Rows from block 2 of the text encoder, named by matrix and row number. Rows with one number belong to one attention dimension. Each number is 50 + 12 x the weight over its row's rms, rounded and kept within 0 to 99. All counts start at 0. After the name is the row's rms in percent of the matrix's.
# v: attention query, key and value (stacked) (text_encoder.blocks.2.attn.qkv.weight, 384x128, the v third), inputs 0-127
# proj: attention output (text_encoder.blocks.2.attn.proj.weight, 128x128, transposed), outputs 0-127
v.28 166:59 65 50 79 50 50 49 50 50 77 48 50 50 50 38 78 50 67 51 47 50 50 50 50 50 50 53 94 50 50 50 60 50 49 99 50 50 76 50 28 50 52 50 50 51 50 50 38 50 37 50 40 50 50 48 38 50 50 50 50 75 50 50 66 50 84 50 50 49 50 50 50 11 50 40 50 48 50 50 50 50 50 50 50 50 50 76 50 25 36 52 50 50 50 31 50 50 50 50 50 55 31 50 50 50 50 50 50 53 50 50 50 50 50 50 40 50 50 65 38 71 50 50 49 91 50 50 39
v.32 019:50 14 60 51 47 49 59 50 53 43 52 53 26 73 51 44 42 45 47 53 19 51 51 50 53 50 54 49 41 46 52 51 50 47 49 51 59 47 49 50 54 51 47 47 47 48 48 51 52 48 50 48 50 46 54 49 50 49 49 50 51 36 51 52 49 50 50 50 46 51 58 45 50 50 52 00 36 51 48 51 26 50 48 48 55 50 50 62 50 48 49 50 47 49 44 50 49 30 50 52 60 51 51 49 53 49 49 51 49 49 62 52 53 50 51 39 50 50 51 62 51 52 52 82 28 89 51 51
v.34 284:70 50 50 50 50 50 66 49 50 47 49 50 41 50 50 50 50 55 50 40 76 50 68 48 53 63 38 50 50 52 50 50 50 50 50 67 50 33 52 50 38 73 50 72 50 45 49 49 49 50 71 34 59 50 69 93 00 42 76 44 50 49 66 53 50 51 50 62 49 50 50 39 34 61 47 50 50 50 50 50 48 50 63 82 40 50 50 50 85 34 44 50 54 51 50 74 50 50 50 50 45 59 51 50 29 52 40 67 35 50 50 47 51 43 50 50 50 50 31 50 45 20 51 62 47 50 18 50
v.35 214:45 50 49 50 50 50 23 57 50 50 52 50 57 50 50 50 50 50 51 59 35 50 19 53 34 10 50 50 50 49 50 58 51 50 50 39 50 50 50 51 50 38 50 29 50 59 50 57 51 50 27 74 50 50 18 14 83 54 29 50 50 50 24 17 50 38 50 50 58 50 50 68 65 42 55 50 52 51 50 51 53 50 50 37 58 50 50 50 39 52 54 50 45 50 50 20 50 50 50 50 63 48 48 50 53 50 76 24 55 50 50 71 50 63 50 50 50 50 54 48 50 91 49 27 50 49 63 51
v.36 171:31 50 46 49 50 50 28 45 50 78 50 50 50 49 49 50 50 47 51 50 50 52 51 50 50 50 57 50 50 52 28 50 99 50 31 51 50 50 50 50 50 50 50 50 51 50 90 57 49 50 50 49 30 79 50 50 50 50 35 54 50 51 50 50 50 54 50 51 50 57 50 50 50 23 48 50 50 49 47 48 50 50 48 50 49 86 50 50 51 99 50 50 48 51 50 51 50 85 50 50 48 50 50 87 50 50 52 50 50 52 50 50 50 50 49 50 50 50 49 50 40 50 50 31 50 50 50 50
v.37 054:50 50 50 41 50 69 49 49 49 52 56 50 52 48 50 49 50 50 51 38 51 50 43 50 47 51 39 48 50 50 49 49 53 92 47 50 44 46 52 55 42 44 50 51 50 52 50 59 52 73 51 64 49 56 50 51 50 50 99 50 36 68 50 32 78 41 51 51 57 33 49 53 51 49 50 99 50 49 49 50 56 00 49 51 49 50 43 48 51 59 50 51 49 49 58 50 49 51 49 48 50 51 50 61 52 50 50 50 50 49 47 49 48 50 48 67 49 51 50 50 40 50 50 34 48 50 50 52
proj.28 186:48 49 50 50 83 50 54 50 50 51 50 52 50 50 20 49 47 50 50 50 51 51 52 43 51 51 50 40 51 50 50 51 50 50 49 29 49 50 51 50 57 50 44 50 50 50 50 50 52 50 50 45 50 50 50 77 50 50 50 49 47 00 57 51 50 50 50 50 55 50 50 48 53 55 50 47 50 15 50 49 50 50 50 55 03 54 52 50 56 58 49 49 50 46 50 67 15 49 43 53 50 15 66 50 29 49 50 51 50 51 44 55 47 58 50 48 50 50 25 69 34 50 50 50 49 51 49 76
proj.32 025:50 50 01 48 50 65 51 54 50 51 51 54 16 82 52 46 55 43 49 51 50 50 48 51 50 66 52 48 50 56 48 49 44 99 50 50 47 90 51 48 50 51 49 50 48 51 49 52 49 53 50 48 51 80 53 41 46 48 53 51 50 50 46 49 49 51 49 50 99 48 50 51 50 50 51 52 50 46 55 51 50 44 51 51 55 50 62 53 57 50 48 53 46 52 38 48 55 51 49 76 51 50 50 50 49 50 54 53 50 52 52 49 56 50 52 49 51 49 61 50 46 54 49 50 48 45 49 46
proj.34 254:50 50 49 50 52 51 91 44 49 36 50 50 29 50 47 50 50 50 50 50 48 25 50 45 50 50 57 50 50 50 50 50 14 50 50 70 50 50 50 50 50 50 50 50 50 50 50 50 50 76 50 38 50 50 99 46 50 47 50 47 49 48 50 47 50 50 50 50 50 50 50 50 50 52 50 50 50 50 50 50 50 43 50 50 50 50 50 68 49 33 50 50 50 47 52 50 50 50 50 50 89 99 50 50 49 48 50 50 48 50 50 50 50 53 55 50 50 50 50 50 50 50 37 50 45 51 47 50
proj.35 191:50 50 51 50 50 50 11 50 51 50 50 50 64 50 57 50 42 50 50 50 50 50 50 85 32 50 50 50 50 50 50 83 50 50 50 33 50 50 50 49 45 50 50 50 50 50 50 50 50 40 50 56 50 50 00 51 61 59 50 50 52 56 50 62 50 50 24 50 50 50 50 50 50 48 50 52 50 48 50 47 50 64 50 41 50 50 50 44 50 78 19 53 50 50 44 50 50 50 50 50 26 00 50 50 51 54 50 50 52 50 50 47 50 45 33 50 50 64 52 50 50 50 49 50 55 41 50 50
proj.36 163:51 60 52 50 00 62 38 51 50 79 50 49 50 50 50 50 50 50 50 58 51 53 49 51 49 49 50 50 44 49 50 34 50 70 50 48 49 50 50 51 34 50 51 50 52 50 50 50 52 50 50 61 50 50 50 50 50 50 51 48 55 50 37 00 65 50 50 50 51 99 50 52 50 29 89 25 50 51 50 48 50 76 50 40 49 42 50 50 50 67 50 50 49 51 50 49 52 50 50 50 21 50 46 50 52 49 59 47 50 75 50 46 49 50 31 51 43 49 50 43 49 50 50 18 50 50 51 50
proj.37 095:74 50 85 50 50 28 50 50 50 45 48 50 50 50 50 62 44 50 50 51 54 50 50 49 50 07 50 54 50 49 50 52 41 07 54 50 50 41 50 50 50 50 46 50 49 51 50 50 54 50 52 53 50 26 50 69 50 50 50 50 54 48 50 50 50 50 73 50 46 50 50 45 48 49 50 50 50 71 50 50 32 50 50 50 50 50 47 50 46 35 64 50 50 47 51 51 00 50 50 43 51 50 49 50 50 49 47 40 50 06 50 50 49 50 50 50 50 55 51 50 50 31 50 56 50 52 50 50